config.yaml
loss: "sigmoid"
embed_dim: 384
encoder_norm: "batchnorm"
encoder_activation: "relu"
text_encoder_norm: "layernorm"
text_encoder_bias: "all"
text_encoder_qk_norm: false
lr_schedule: "linear"
Rows from block 11 of the image encoder, named by matrix and row number. Rows with one number belong to one channel. Each number is 128 + 32 x the weight over the matrix's rms, rounded and kept within 0 to 255. All counts start at 0. Numbers have three digits each.
# p10: first pointwise conv (encoder.blocks.11.p1.0.weight, 256x256x1x1), inputs 0-85
# p20: second pointwise conv (encoder.blocks.11.p2.0.weight, 256x256x1x1, transposed), outputs 0-85
p10.39:107091138156137089101152129162089118114120166143107111091129135125110105068135160099100144126139124132132091133118195116079148157190117135150110132119138130082134122079169181098153119133143099130159155102125155231152135100122099148171134099112099137116090136
p20.39:133116114053141136084121178184134126138138176123154121152169156141082131090147199158127162101150192131111108168127093129134147130121110083125109190092114158094048093131115087084156112124102153125127132129171149080182158063160153082173116124115177146091148089
p10.40:103148128150109111106140113142139107090124142080108161108113132149158158099106158139100161121104184170067148152123095060138099111093133142101150131107109178108155110136130130088107133071116100121171102162113137099095123176127149172172079161052114130172051142
p20.40:178100059096131146143126061085129107128132064133136159079099163167091134186078147108169136128126130132104172125148133093184105095160142116157151160157118157203184153110130133177122156095253083132133145094108119143101142126135179145139162102127075065088124141
p10.41:149123109138132082147139129178085150170160102103179098144117111159140137062103116104120120136138117135138048091148073125092107117184172124087128107085143108141134154112063153146054176097112155108155146145082159105120147102167136112109192133142117134089150093
p20.41:046133056136121118092154145107135152116102115119140144162128166121150163169118129138192096144153196139097133126117116169074130141156113102118101092118109148228177155102108109117101079087150091161088141165138128129119151109130059129141173128118101077152163157
p10.42:105187162088115138106143084120139134127187099125103139165131112173152132152138121146107157093064098139090165158126117130114135099128127108110153137127142146117075080114087097116103150105124089171135089105146096165124121107132127142059102112116139076084128095
p20.42:137126085116187103146102068154108150185083084103184132139158113135173107159120095093140139152111138169087121199123153131131102087128113095120135116119170142118099128176166123101162160142113109176146163113119113140143151154159121124183156095071155120152174121
p10.43:140115069102074126154137146093071154141110140167069116118110100123139090150156117122106098098145147115112082083129080090128155088150168144097076125129067134103115145131168142166153063187079088090098167078132091121112112158137115134159103098109067099115121139
p20.43:111163097145161132108145098134131120095057145120165096097164139081115135148174136123192121112141125124155122117099126109094133176113107110117130129098107173088175114103103111180148146169083081125147116103137090116093106169087140123139105118122087125152184090
p10.44:148107090091118161121079153174148169204106156073145100064155101138121145096167110150134113167118147076153117115123153120111086198089077109138164103167123130115124142173114101129134113102153162134131102133091133132152139156152098117129147124139114157122123134
p20.44:128112106110141133170190139143127075125187116118122145118155156099118113155160149096097129102110120102143109163163152114164090101157096085183112157112133090146131161157171153070136079130130135158099113127096087109166160133199144174179144103101175117167131151
p10.45:084141096198102119209109147117145102133141128136117088077140108112125100145108159116111109102107085124178072125125109111104111159060099099143110133133136088163161126094110091122158136115127135120110128113104151058126122132083100173150125110180112154123150123
p20.45:122092099070085106127108125141109128119136107148127135150082125184136178086138118128114144092135190157092118118155168151157135129142126097137128123120113086124135097130121113072174118078163135120147135108135140121079133115160152083115146174109116140097114106
p10.46:215168111134083073093137131134140176165136088111149149207107165135128160165141149133153075166121141153121077139157112169106138138106181129109118206131174142121063131140157164161117114133147142102136164084104138120160095151141121162083159124149080095158078091
p20.46:181109165111171127090179132172123135176115121118157164104165103078148135104141171161124091181138154092117105125140149049157133090170112129150062156146138150117138184116139142160092132073106123166152147154082135160117112087111125115142084130145181171101193134
p10.47:103154088098106133159094061158167105133110211133128106127187141080100077144156194114143128111066185140127118072105140095097169127123118183169147175073092176176100100102089120123146123119119078139166142174145169143142136138162152126168155124121140130164138128
p20.47:143129137111112201173143099122131122126105122166150155137138139094103162096094146107176137131137054070111121160130113152084173183114136122165135083126147173159166126147124110129095087104139165098144117121117095104140124154126169181085064103128188054129129119
p10.48:154115150095120184093067186123158111115119105143144123176123100174122110189209116128134123135107118130092121101141146127151139163094116080150156095132142113140148144165100140117143105168078136140099164074144112159114102090144073108124154145107240167193103125
p20.48:142128140135164066097141142147108133087116175117139129121139065144171092112123103134147086136098100118165142114079206137162094078110133137126150098123150079121129142166118142105111135107178112098124113193118141158104133147159121053155070125075136097133135107
p10.49:172085123071041171092135145117142170104101095075173149170118155104164125082095204105101116138098091121155151162129147159157111122097163185113128159103146145151064175101052156155123111098105137155082117145131083088149125178096084147104117088141101156099063126
p20.49:055129103104139121109139135144157133087157102174091134083125120156093081176097129152163151141126165138122106149107152133149121043150108162095114117104100167168124143095129147103184105106113126123101137157066080114103114137103132162113116106097159143127156063
p10.50:147086177142074119062110148132106160118100147120184099091147123146085126082140107164116165129133156115132118091140078144118087118219133082137141101106090103123149162043078162051206100096130168127127147131116177108096114117104117105081162139113134110156156054
p20.50:146134184125111151104121155114129141168122115154133086118139118121164102138130120113181153144129115111153133158139098146109137188101076111129124103093145146125099064173092142174131130121139152120146178178143159139142115100076170165087174130103176147179116166
p10.51:162137141135161147144173143168125117164166184084129137155107119125107174090108108149118159175178117143105096092183137110161108124072108137171158125078156123200147122089156134100133156168143144243168088148120069133141140100116134140096218140167143068097117103
p20.51:165197167077152146105110171101239108124100156126080122190095135106106069090106110166088135194182169133143118106172098101115170161123148120130213134104104131118170137153165153119127144111131110087099193135108128173129115054117091146189159158157091116186160146
p10.52:095192175114124091090117062125073106234152180083109116082123171130124077163132118158128117159118105090127133133162101156111099106133074141077136108125131130167115138193101121134113132169118106123119170141149137140157125163165105035141083146099120126102088139
p20.52:051128141132203148105000140125123099136163134086168096135172127186082122112130196161147143091079111095079066129137163115035125106140112146158168163120174132126112177169147088224150122118135183192118164077176116085143134108125177076114113126154158134092133222
p10.53:255142116102117081142122118149128159132143099122081105152142133099140103174107074139143091112142179170072153131145115100141125108110108137139141216130140157120131146102140133147105145124131109062114101101158105096132100125106139114148118082213124184153116115
p20.53:143218040146000148100131139095167137029113122097082157176107153174109197181130070166097092060119143148221197092095037046100138086085128103124203080133157087065103050135138072138105121095121156095156110139140115112089163155136120149102123135153142117142132129
p10.54:088083145074128162144226076091136131089110126102127133109156147105090126236159139171100128154140142097127116111118102119134114153137121109156103156106139152150088080113166125132114082200193131105072146162213127107155098117091106128121103114112143091101175101
p20.54:137062095095106132092143137071143106164161131112115138122101128145155144139125100157142154061131142170118163126098168119116076140132128088178155121174160130139105120106123176244111081151129146144129176160160077147114108118093122157183148163035087099076165153
p10.55:136163142170103174116196116131138113168167178140168139155140119086067046124118121106090094121112107082163120087084137134101123141097116132055112075097117148187114161237075113131104122139089090114116189087204116143153117159145154149161147187137107104109127133
p20.55:182132179120090139111137141142119137135129162146135099109100188148087075077136104089161119131122129072122091142176076129139083132111136145143146167203158120172134082108132191098167047111129180162129170080157142197086176119025110087106124207178171144083065127
p10.56:092154110141116184062085184058150125158172178197142170063149097134068125138163162122102127163102143152077123160122098116137102185088144138115136123123086142111148129110078122139136158081062159158187092146062098145081101152132166084167090102168106103128147068
p20.56:149127144149141128152109151117132114080131112093096148178130120119189142119135067085125149122153176090135133105093106095100192106149192181074142116074083151135133115125099160098163126111119115146152084131157190146159072108127088128125172156106095141148104166
p10.57:136119166109094142066125133142120175149170105082106071146124102065111132150116132139087142114118142160198105076128089113188150151186150123119118108122153133129108109104162136132113049087138199117161144166148048103144120070081133125118125107101125196158110091
p20.57:093147147132130094094133113164125108108122110200160151083200157102137165120100115103148078091104141111126110114109182124125141111114145060064093143140133186131151126179063111104121093129122131122139199156152134183021178157065150133092127118102057137122155158
p10.58:208108132184109097083139128091156086152172116107182140119103078104125108127117101081103095116187108156123153168116076110143144085115121159106106103127158112164117133091142146125140119189131149144094145131183133087140104111118117061131161209118132116085110137
p20.58:100132161137047149155138136170113083131102120127129071127149120103094112201124125132136137121125131111088125127108131143134124134161068084141156110150103172135159142128052188098075151076109145116127109134146109064158115086116130108168200108108110099120085118
p10.59:087128099130141097142155171056159062072145088158128111110158113069050091195151077100114084075060141125183077095111114162151146085117137167081126145155104109157149089138145164132128206128153068239092148096125156110096161123124103166107129094179093110129117109
p20.59:109191105112133155154113125135186140125109135128116157081137172096092174112163144127124090094116115139165117137143097096132133096081170117153159213140147112096097064136168090130150101174118057178094162104166117130097135158176095117139175147151185148158134102
p10.60:135153114166144112179153132138123197147109170090162107119166104134126141154103119133140073126087153084107067156133124139168098158148180063117109163137137151109145168087087145120107132132132162148125175160113105134139084154130137089068093113111144112104124140
p20.60:143090175130108142050099129141142090115156135121124156100158135145100173092159111164152132101119109135135108124049159141112126092239135109100126143157090155106123128131165109117117074120118139137115108105091131112120166134085132129096102140162115093093123212
p10.61:153069175164127087181166110141160120121148147141075080139169124126115082153169063131066150109126128129116107161086175173119154146135134113091181150140139165082082127133110199106158106143117174076122106128055128134129147131079120097114123137130106099116148124
p20.61:141119133140174126134166119110163166132124151120139087124162124074145112158121117187118118105095121123120126097087149158105121149086128059155124114085138162146146071059122079167202105141145120138152112083197121149143110121143152126179137085139150136110126145
p10.62:184169110132132157136152114141098104071147151140101145067165090130159127073176135131124106100117126153116108113071176147159107116136151156099112194141122099118113166133054113154148130071070128165127106154096126070090115124140136087099074102129111077072083140
p20.62:144130162108133142165151109169155161132078097128139107181145151079085149112076156128099173117160101163160107196098164087181106130104146102123067176133142100100098107142196126095140070165136071117138116088142164181089159092109167148095072079089121105176113105
p10.63:119115158152104085076117127076094092054125133124085062063176088098105107054069199118108095138101159164161135142149165139119078181115104158132119179137085121132142137091076115156104113089159099138126076124112138123105063128124133090149093119181168114088151109
p20.63:131102136098126189109114197126103092163122173170132151078143113161122202123210143179132097164101095150173141106143129137094133183156082128085188119085128089103159157186162149108065111111116123181110096047162180106094157115157080169131168092093126162176138141
p10.64:127154167167170112113137171157092158074094113079152082119071131103154139102086091141089102146144128126176124122092139141100129157110076115120164216109141093135174124114109102141138093118174072098113192162155108122137154111116127153100106066100119098122106143
p20.64:097135142100119122160141149089108157113136160088131195176134123178146123117135168136176145125162141133157111060139124093082134145136104166177128133123108088117191092104054182124192092145152059123147114101138180172084185150068114108135098163137094114189186134
p10.65:093110080083135117116115090150096091112099133101100099143164143174134116164077135129084137150090095109149127099161162151121157104090162090183125128142141137158061074137161126087143119121190085106119117187112097120131124108139132160134127143143133102115066106
p20.65:133084108128139125102182158113094142092067136085178137111154151060113086136131130134114085113134142159126087111097082173150137150122136117157142142132084133158165100118102131046159070136127143212089109129144078163079126092142096171080133123130095046127128114
p10.66:107130099130131118103117124129156193112149153132113148136126184192127126079122105139137166128130154098113117148114103152075104118092103109184162174157093138145100088133096085130128089100144140110129141112132102115141119154099096089147192146108144085147161103
p20.66:127165162112166170125099083083147137157105188105149125134100121134125145114230093152136155109146080129161172168135139145137099098056135108134133108131103085095172158126122109148170161130137120099087181138140135135169116143133118129156159124119162167169103150
p10.67:188116167137156079130147104134139119133187134113197142193108195147101143156130080184125134087094121123110139092090157156102097110107134123171126097117127091119114112172116080091134184093191111065154138094132104070164124161130210133177128105168108158093105128
p20.67:072141109145132108143093057111160133143141096173124123157179043137170050116168100177120170083091157108117129137098102157127132122123167088141182143141091084070110058145207129158176150073098172122095117129113082122109139124123171113121123171131129145101121116
p10.68:167151112094091147112140156106131115155135099140141117126110095122115143070156115100172132108183092158090093139097078114108141167166159155107091139141136074141106136107097125147121078129113138148119071157173115091166074160110147145100112094101136094138167180
p20.68:168073096186133079126161093137149112126073094123102162128119091115130085117121180099144173141090165084077163147065091160088160182118182135112120087155150088115170126123116106137102140107179154137103059180141150100111094176125136138112061180176118119172187162
p10.69:133115103147157124141158167216226077146120126131157127116154138134127089145131081168138136206106150117102166158097153097102115108125153082115199156113167158158066156128076166168124139117213155112167118072117135112156117152122113143100131091134168135135114168
p20.69:127140141131160093084137108111153098113123135083157143106129089140095117155145188154100113151067184106114141111158138131107118164131122159111084127120156060185149120097104143152066105110144116118067096069154124119071145086111157117146078111130170172125119157
p10.70:100150132178112126147104189109137137137191111194124198102149134150129177170095121127200121135125097172144119094170089094083120092072062147150145186158074189108128093181105147082146104119169130115117136139110151057088090105169183155186098109114118109174096112
p20.70:138091154123080137103135090122153151124152090082070117121144077100138138083129143074168105120139106168070157153108107114151137162146131115125121129091159133157137124103174154120136154113170121189128188127190103114146159111189144099095127171144182065094119110
p10.71:148104134098132128148146125104100095156118100094106122132169155130132138198176132115146097152119107097141101176127105080138142117164079142131107081105128144136156163095128150083174115061132103159083160165102097112173117107191109125091091141116023147152113101
p20.71:145133128180182126125094213172099087106086138104203116056179072122083181101130154145164146182162118078110071137127143088125121125241164182078145104095180109108090147078152081080158122156181088163164149161102091127157171141105109099176178114123054169110162151
p10.72:123079091161120069175106130216166089114175123118076140097118099127126139081101154094189117111101092143182070072143159155087157104135085137150131079073118143108171150119106161139096118102092127092141102102133119090170153107173151176116149149058149111138155133
p20.72:086104123122110154115116096134136139124126133113109111154164129060154118160143139166144146118130104120130079142157096122148122114104126089129103087062140089130136147150158111098142151159104081163142132108136149096098160120063121089123143080103108115057127121
p10.73:171121137167105148129150098099138123130181092127156202140120083161129138094150161123089090185131197169086143072160096144103167126095137096105172160118141095162147121185103144148148168128081130130123156092163090130087177113082128144110128129161138146066109106
p20.73:097121109139189097094141128097143156090137160145124132138081124107134142180149134119169154136152114085112139100152161154103144150124120098158093122162148104145113075155132134151131152094140173100090174158125076114091148091068109150133106160152156097142139108
p10.74:095125141109091081167127082166086137131086170091139088156143165160174135082108107130147145107074128170065113131168106133121117106072142094091208088144095154148053139138082128174133153138096144169103089080186133153158126110119114116157065141150113129100141123
p20.74:111173066145126080155153118176132062098114122094127161100085125134151083094074161151080088107142154113150128117081088125180111198143100109177155134114149137114133090116143108110138097133124127118081139168105125117098156123125131130157126101131150115106152122
p10.75:142120131113070084120106161121166165104138095162174117115117097146130121161153094130075074151133119116141119059160083132112157160121121119108115111105093148125113109192183070191167130105087131108099125151103118098111146136136159155066229100156133080113142219
p20.75:125149173141145153099137126117163154113108152178158188111148131137146112147161145108134146159119112186150173156071159154111179084153133134172084142140113183129173122163114133095126115123105187113174077088143082100139126127099091065121175153134147161097116186
p10.76:188159101127148105087115107167157097096087131146132193178169116075161093155136144180116133108130144188177128129093164102125133107115092136107123113163175122135097147172084127121146081188122145207079132113136154100158187082141098148099083182139148172123148157
p20.76:136177139165169120100076143163179133152097116115159118209130076080128122124121102107118162126136095110126135118078154149177165131142141096107170096111133142114155089141115159107153091161164153090084080138121070152180102098132126076183130094086192115128189073
p10.77:050154138098152093143204127155126144101075100130154096105131094116159193176109153101104127144127054184137115129103111101150163140099115151129119178103057108142151155134149102142107171196150116094126091118088150087189095140146034059137113111139142097137167105
p20.77:154149113161140099152118146143146132085135083101091166102103177081161124176105168137107095151027102121085145087124149100154130076126130131138131130137126127121145182164148185126066120127163122165137066208154052131147150095123145121127152119124122065151165070
p10.78:061131155124148130116107171159134124121102125081148130140123132156146083159128083149112128117131134122069045160084147130105130216080174118087139162158134116178123137165155097149141131164111177014119116132111138124178190092134121113146116104139114146128099114
p20.78:185055137116097087086079122148010150136138169104119114160226112111174154191163136084157096118097083078088149129104112124144132115075120184092131134120102125144189110127175073110170115105116128139076087103127100136104135092175126117081118155115142108097096121
p10.79:112106121154099116138118134157173131084120120124119096097175118152184139156119128127071125093154105161171072151125134101180188103088073101142141166094096082117134059142088163156108109135081139168143216087121110131132127089161184121190066122116145147147184144
p20.79:141092091155131182139117133112128095098115111120148089139125122119106172090124145101111165135106091126080112089134144133103156102065111096101177103131119055159100150113150071152121107085119102157112089167082155132132116134158119111117101099185161106128161119
p10.80:154101121141185141178106102110107168130126081097095146091105106132092131067097156124173115152125148130112155134089132153128135085118114130102164089162099131110112111135148165146158140113130110137128110106097123125096165125147111154096142169126112109094195148
p20.80:091139112130111067122109077133140163133109130126117098120181087101120183125135126098085164141140108132090079167142153151124114133255115104142149102180105111126124108115188112106161094107124097198134098092185113192085127113095171130165171104104067081148125146
p10.81:145090146112111103142079143104065121162118142095163107122169090095104152130132122135092076132101116188187167142139091192122174062154086146116095133113172105140126121156104089143112156118179131093106142106094074131107099087129179096146141161086050109108129130
p20.81:151130104163103129162145087110134091165124202163193142159133123117120168159149161127179167146140148159143185175113076154137117116126111224114092122093191137099151162097196145109120113138165165153125116069154120122084177108099140164078197177126095125148105175
p10.82:135108166104202112095018083079096149100118148079159111133155109132116138138085157133139065128147111126199173184126177166071126174087081143089189131129133104127156120115117155098159118132094115170142138101065153130119124147160136076110129123124074092173074155
p20.82:100107106169153227100149134055129150148124125121082166127128132102112124165134152113120118097170173131157197127084109181134112165122121163098133104110100135153156156202135183145137140155111077134157055192144153093211152110160115157147115136097111149158093084
p10.83:130148167107148165082088104140175112109171084159182111151097070122089094133164132084150127155131077131113068091208114117097144140095055199108155155103141154124124161140107143151115118207177109134140114132097111098109134118162147069113077137097086082142109166
p20.83:119110111110131140144166103098109100154106123116057144161213153100152161095119120133123172114148120066120155087107124126137161201170097121138124120160154122098192118143164166154068129127093133112101128097094088162082166117119167160129121118147197160140117114
p10.84:112139131151132167199125171152107136128047123144076099139118094122158117160125156141129138148095105100152150118144098089159101109109141110103150133112086152137132161166131118172110164154088151104148153117179110134181149183151204114169102097132126192103108149
p20.84:083126155137163180076071191170103124154112160152164216131123161138142115088133140139102143156099106147114107118151142112138124126151177122126097063134102089144122133120145116126102135129088180095113135066047185121099130118134109115140131159131062143121178142
p10.85:147144104157081124148102198131055109136150118165150118179154105073077115108125115175023084135103132124118090104132112169113096165086131120075142125107087182146079178103137148101107142081105155127176108090101100155093109078105102130099123124193127096065167092
p20.85:128128195129121095085107139181101204092138147108077129111171121101107127117117164162100122106146135109136144089166108112124131111086109159166107100144100161156109104089058126207166168113097132147152134097108115048174187207068114102110134125182170168066113101
p10.86:122084099157103080126090085178091091108099106120206123088107160167136057079064088100142160089171172162168006114090127132107137087127170140102097081117134179120111115126127136129199212143096165107116152164111097075092057128136075132237130138135176128067105148
p20.86:128098089127103124101088112095102169109084151081145125173166101200154142151080124113138170119112145100099101174206130154128119090179130175088097118140197160101103148133205127086115206109203175206169075091195154130154154111147122151145106094140119128150115102
p10.87:141141126117121162121070150137132087122071102098129169130105112128156193173149134142091097093110122130105103091133183129154131116091179142107132138120201128181123177158133133115122108135135099115114143153120147119123114162152146079076121136146143108119138121
p20.87:139154116194120107203100132131133136134127098130137183171097085115112062110107104117103141129110102127136123116079154131170113079149102124167112086196075152169108120197108129103122131135073131133122160110105101116186218163121130095114098139073101154140135186
p10.88:079110105086169150075151156086161119126095118110109110127100141138105142110115137139099152123098106148144185114138176101170143133196149179096149103106143092098136150138140144128149136173112132145124181163104108118151191117104120074156179096135159118067208127
p20.88:162128098089167094130137188133123059131149182195144161095182170136134185162142156108118138146209148143147147136071171155121148179096153069079181088183134138144185120133173142099122138188146157076131125097136102210151147117164116148109122138083104140128191151
p10.89:095144119104085104120106155079100160157112138150126140102158156155108115117072099141092122076152177089123132154135151146062033195117123112155122187144092155130131179116114134090140059104119142115074115156143129090130101187082114124082091158083101173120123163
p20.89:073144094126123101149154092122120115114099097166104113137158111150102179150103087075124126120153211120100098112145127097138153115060125146106164131141092130146199130199179147145144096170131128116081124109083087089082131058159140163089118139143166145112103155
p10.90:128177146140114082150123128140078159119103173200090123122148130106165153089100151178212093117109123103152163094157180095114126096100107209142161110159158138120161170123108100174122149119131128132154220119140139154166150174184166115198070134120138143121102134
p20.90:114168101138117114132112180124128079139145145178132183100225095173150076089127145098202117115138130134137129091102141168166118076128148113087139102157105173144156106103150098101142111105123091084172084147098223083105158114111114100201158173087119150195114096
p10.91:152180156137129104171103121116092118174178110148086099149072061110081112142135134139150123099086106144063157144085103158147153121119209130092146182153126139041131212128139205123143143119096138108112121176129173131096141174087122065154138116151072159129182062
p20.91:112133108131139078181105136099132090154121111101119096120165121173061133169165145161176125140101120123112127155189122108184157125151122100100145130160071067092129127122159069123130146147155159156130202108124171085133132186112171166127123143160112144158073124
p10.92:122129162173106160109104146129106114175114099120151099121116117135078162096089123106100133169116141121169105143084153176103052079079153104101115164124169127180181188135105115116142100183186159103172159120113088126171089132068139095077120145133152105099102131
p20.92:128126130121134132136126148104100133125154101109103126122095134122161102104105134122117085079156156145077137114095140081118120206137196134131164159142140131123129101148152148167108175218131130113084105103085124130170141157079102157084162101156106183115122109
p10.93:089145107161098135127049141128154118160138066144129174094086126069128141115120127141134113113106166119152179150143158135120163178088156088095126172097162090137147181144187126171099146148105087145143104119176141114126106120108136176141153086151090098116132137
p20.93:147134158108105128090127114173116118141103151129133102119150133187156149153126153146151167130081148106070184088186111078128099079155176107177159125144093134063152125105092183097128149103179198190112129151060105151106145079126128083113100118156134146137175167
p10.94:131107130135087187143132132149172117107109154124113131114122102158145122131151120129085148158136170194149125154130081131117089138141101166133135222126131169095083124144146147166116163094087150237142096128064114136095069099162117120162061130109113110154055159
p20.94:152076105073110147110147085146086121155144146075160174116149147149218091093152144088092131127117107141101124198145102112121126085066042160168063083123155035160140127122109132157165152112110170095051167152120165137178130163110141101097086098150153204172196125
p10.95:168069141050065150099096142097083112129065060110113101112121125145095134160154108101099133113101133183093116109172183114140118110110145104132174154105161109118114146098149147173096147101064152095125191103162101139118128106130083117168140112132129099161173112
p20.95:148122124174136114104106134112125166107133110145127144118157133142114094067102101109056102085139123133126138119136133084121111131146141139111145129138121100118098117061167113090124164127159103101120105097117138066159025145091188154079062208118074199102122162
p10.96:164148106119119108111164145145143134154134114130167163107099127140163116128170147060176119151163084112086113156118143159147153102062122116166131109183138168091118129116116082119092119158116081139114116220124202136176148074089076078104104128144165139128120164
p20.96:115087155128130109128074064145138112140156067089170096162151099125099155123100103159130161125137118113126108167091103074133080099079124054144134162072172114152163133113083117200137062148175136132080146102100099123155118099150131089178083085171179118135057094
p10.97:143138086095117102094082091146108131097155135200193059119090083122087093144145163129125139088089144085127131168137194149113157167142075187146095104168112108070159117070095174148097093157099125098141115201121094112149151134211115148154135079128135119099152152
p20.97:130112185144103031144116160112143138186157109201092107142128169131104097133170115136106173099162172155129111140101077127143088136140104163106189120145088038120121119097128132134115151141124104159154100149145106141144121113156087116137207114113165092121119104
p10.98:138097124087098193175149154112129055111121130085224138108071166127100095108175121144115149125155136144125213076138100163181095143098104078125158163111135231179102129061175094167089090147069100153127151130139140094146189140132156125102128144097131101145110177
p20.98:156114167156118178108118152116124131104141144060102094164106067126185131099160154121158113140107117172141133113160143148117142084124136134093129158143088114138078124102177066154094142058146145161117144152159099151116129143101123086137146158081085070074078134
p10.99:131210144090084121104178094082150136102141126140098136132135182100051126174136121075114128129109127098052152160131188137144150103146138154131121167160101114135102098118167089081110125172091140132114097106208116137117096102140095180082136128101141167094109104
p20.99:123116129154112094109145094055135185162094112134146060153107070091142149119178141107205126082107169144086129073117137100120060157081135143133149047080188131127157134071169120183126091055126124149126114141121084140107078087127131144061129079198154154097043186
p10.100:098163058114141122173160179107125163152104160149098078109133124116116121107082097191138065141127165187134101115112104201161124109114175153146170102105180126141086094195115121107158103171202125104061088154084147153108118114159169113141178161099173164106150093
p20.100:125149092182120127100123128191122095141124161122114142101169120092173085171118050145123111153168126178152139121126156128133173093118077111064152148167124072119109125136157117133112176142128111136169116126118110087130131135122091150116142111081094171168108168
p10.101:213132115095114124126127110132094102076119064079229102118130130082124112098112109094127150068091162105119107136135085146112089083143109146098155178118163124151137104142158120112162111092119124129097074127158129181138146114095141139149115209155157122117119136
p20.101:101134123144177098124096236173104118135188168123109112117146111090124127080108146118081133188094149138103115130178145119157156103128184143109095158170158080131066155175140133101127092106145160077120173118108112096110109089139122157164135167178132178137110173
p10.102:106171076177103106147149149124094142197109157081121088091167048103149177096130148169170126115128176177115112124108168146105114141058067096177112146156198191141106175158143081103140150122150116101158172096116103204133086136162100142112158133173124108101119145
p20.102:100121058117177139116100099170145106129126066092111121138115159139110100151128125123164103177149130132134138131152090110122182133143089099129133087157110144162174141171122135121132128100120138179117163097147046101152110132115186114125136193116108127095122085
p10.103:150144088091126115102142102096102220088089101074130095113105153086133151181109182123095136143183142112096111119084146102132126121140204129108101119120160063128062097138096164100108074187151156117139177064137140128152125091159077139085154140111108178171161122
p20.103:146118132119146113113105132132139162042142112127088125070177174120091105134167088147095117150160108117138129104104178093185121155125092085162150147100111132101166105160146199206105131168193073161184125137108126142162128115121150133131150104095133071097127107
p10.104:119158124134150080125151110121122165095106149108064201127117123144134116144166099092113073157120090109106123169152148123124147127186113109100118142149074124114162133144165150080103107116115138093094109132183127139115140166099137089101083176138123073133158116
p20.104:108080143105113163145124073071121112216113134194174097092088096221167192170146107150170155163114186123141108124057122135098120128153124133092148109090122126132150138101097197145128090111165157167147138125113143118127154142135086153143115146099099165083121146
p10.105:101149144128158129148117176159182200085119125184124101123152141115137121131111138137053150172180100157186093132130162188147048112142125174115159146043132164136141146124188171172163128079123158105114077115105121073149115139122071111107150110121089080101088148
p20.105:122138126135147160162156088157125136126117158105114169104168138098094132101134155098193126114072152131118110125093111090151157150133127142130171147202152109151142097132156152167093128133109118137098175099083149086096122121111150150078161136123056125153051132
p10.106:098183107100211137112169134174096135135174137233093093126120156095126132163158134109112130154076088122098133139184109149090147107114209177132123095171144132168173167169092153148181142141117115107179112151133135144127141188108143108145163123181150119117107095
p20.106:163123212138109156139152116116108105069153159088139107112132116107115160077184122117056128156154165160113101106097151103095172163129116108148129073197086114082153185115090085137142064103146094151117137095123159137117151126125190152112137075149097099093116128
p10.107:131192083068132155125129129175183160176145139154101106068149109148099152140133129138160147148161139112123121101108170127115097079145119065171193105203107076126107163170140075060133130099123042081108100130101142178179091128175053117057174073140114181142111160
p20.107:138124140106146182115109136120106125135117109118099097099097144115138112118099112139101133145170094117125175098155126097139072113086121136142111155136079117118121114190114114169088161094119129147153105060080170120196107158129106107143150074098123151151144149
p10.108:130142172120071141111135125062130151095110141130059136152105067172127138128196167150095098170125123093097120111107083135079127080118156127225119159113121095133186147112146118132150191127162127171147109081118057112138086142125179128087076106117113144137117166
p20.108:155113110158121154110119122146123188105132125098098101103060143075075140153151119174149087121056136105092126136156103114171127163093099179125119164132140123135098164097137130102120140130181131074112124091155118125120099132098133006091119110140153120133187080
p10.109:174142113177106100088161153094082121148117165114074223162179164134149097113122148151122111108110138145089055095131169085135127154152148121143121097075102112140158119078130129130068098102138203122151195113130124143198088083115108193090157105207141169154132184
p20.109:105107136141127106145083136094140174105113177135126142102125205089151143123137073135079088137171175156075108104171131115118176095104158169141161104130090122104122121139099118165174129083177129124179109162207205171149171086074116137153123124182099093133171122
p10.110:139142137153153083129108170142101128120101140095163141154190085158137152124209113059121227103146130165081146150090140136114155103122113151106048143130163110127188114087100144136138102099102151145162141113121122161126078131162159180143146153077118142170102110
p20.110:137151140149127135091133129089129128076144098133133078132130110142095099126157107096111136110127083172110143095173185103146069120141144112127132100136133111122121119119135103144131117100127133146137084112090087142086101148173117179080157160046139157181173140
p10.111:121128109091100098159197128109132114154081118121166132113145130120186100131134069085141182128124176143115145152132078101163195066135145139133115125187106120181102138131123141161102100142142137145075108169130148094173064136167166109164127069102160108208164096
p20.111:106136097136123143086106136110142168104198117122141143118142112073149090057127164102144099122089128136153118098169093105134088126078159159151101148067110148121134148122103116131138090172110128120102099088160165106130171132141085123156144121180142110089095164
p10.112:109178126161147127159145124127085109145127198136143176144150153146117163135138207081148119097067049111156159143177135181079145119058116075086141156172128149084074138142173087123111081131106163131150204133070138090152149089137083069141161157114203121086127146
p20.112:171103137147135133130128136118126129101107146161139137079127128083149149121127126136083119165152139167074131138166065089113116152156138133175206171142120133164136142124123117134184133097109140145118140124126171123180156086139177131107159119099169128128148110
p10.113:080150112154119147132108076172137121158103082114105109130112151083151088115124127147109075128190143146119114166150133113103076158112192121102113179117142118147115055086151163088111126163113154252094122126121135122156116125124113104135084097156144152169083086
p20.113:117025138129159116167175096149094100126137111134085154184104132121107089115111165011120151142127120110149143059102140164125139138070050137137084135184129094106098162110101170115174126167128086074066174147092094103129098105117109141157137179139117079135136097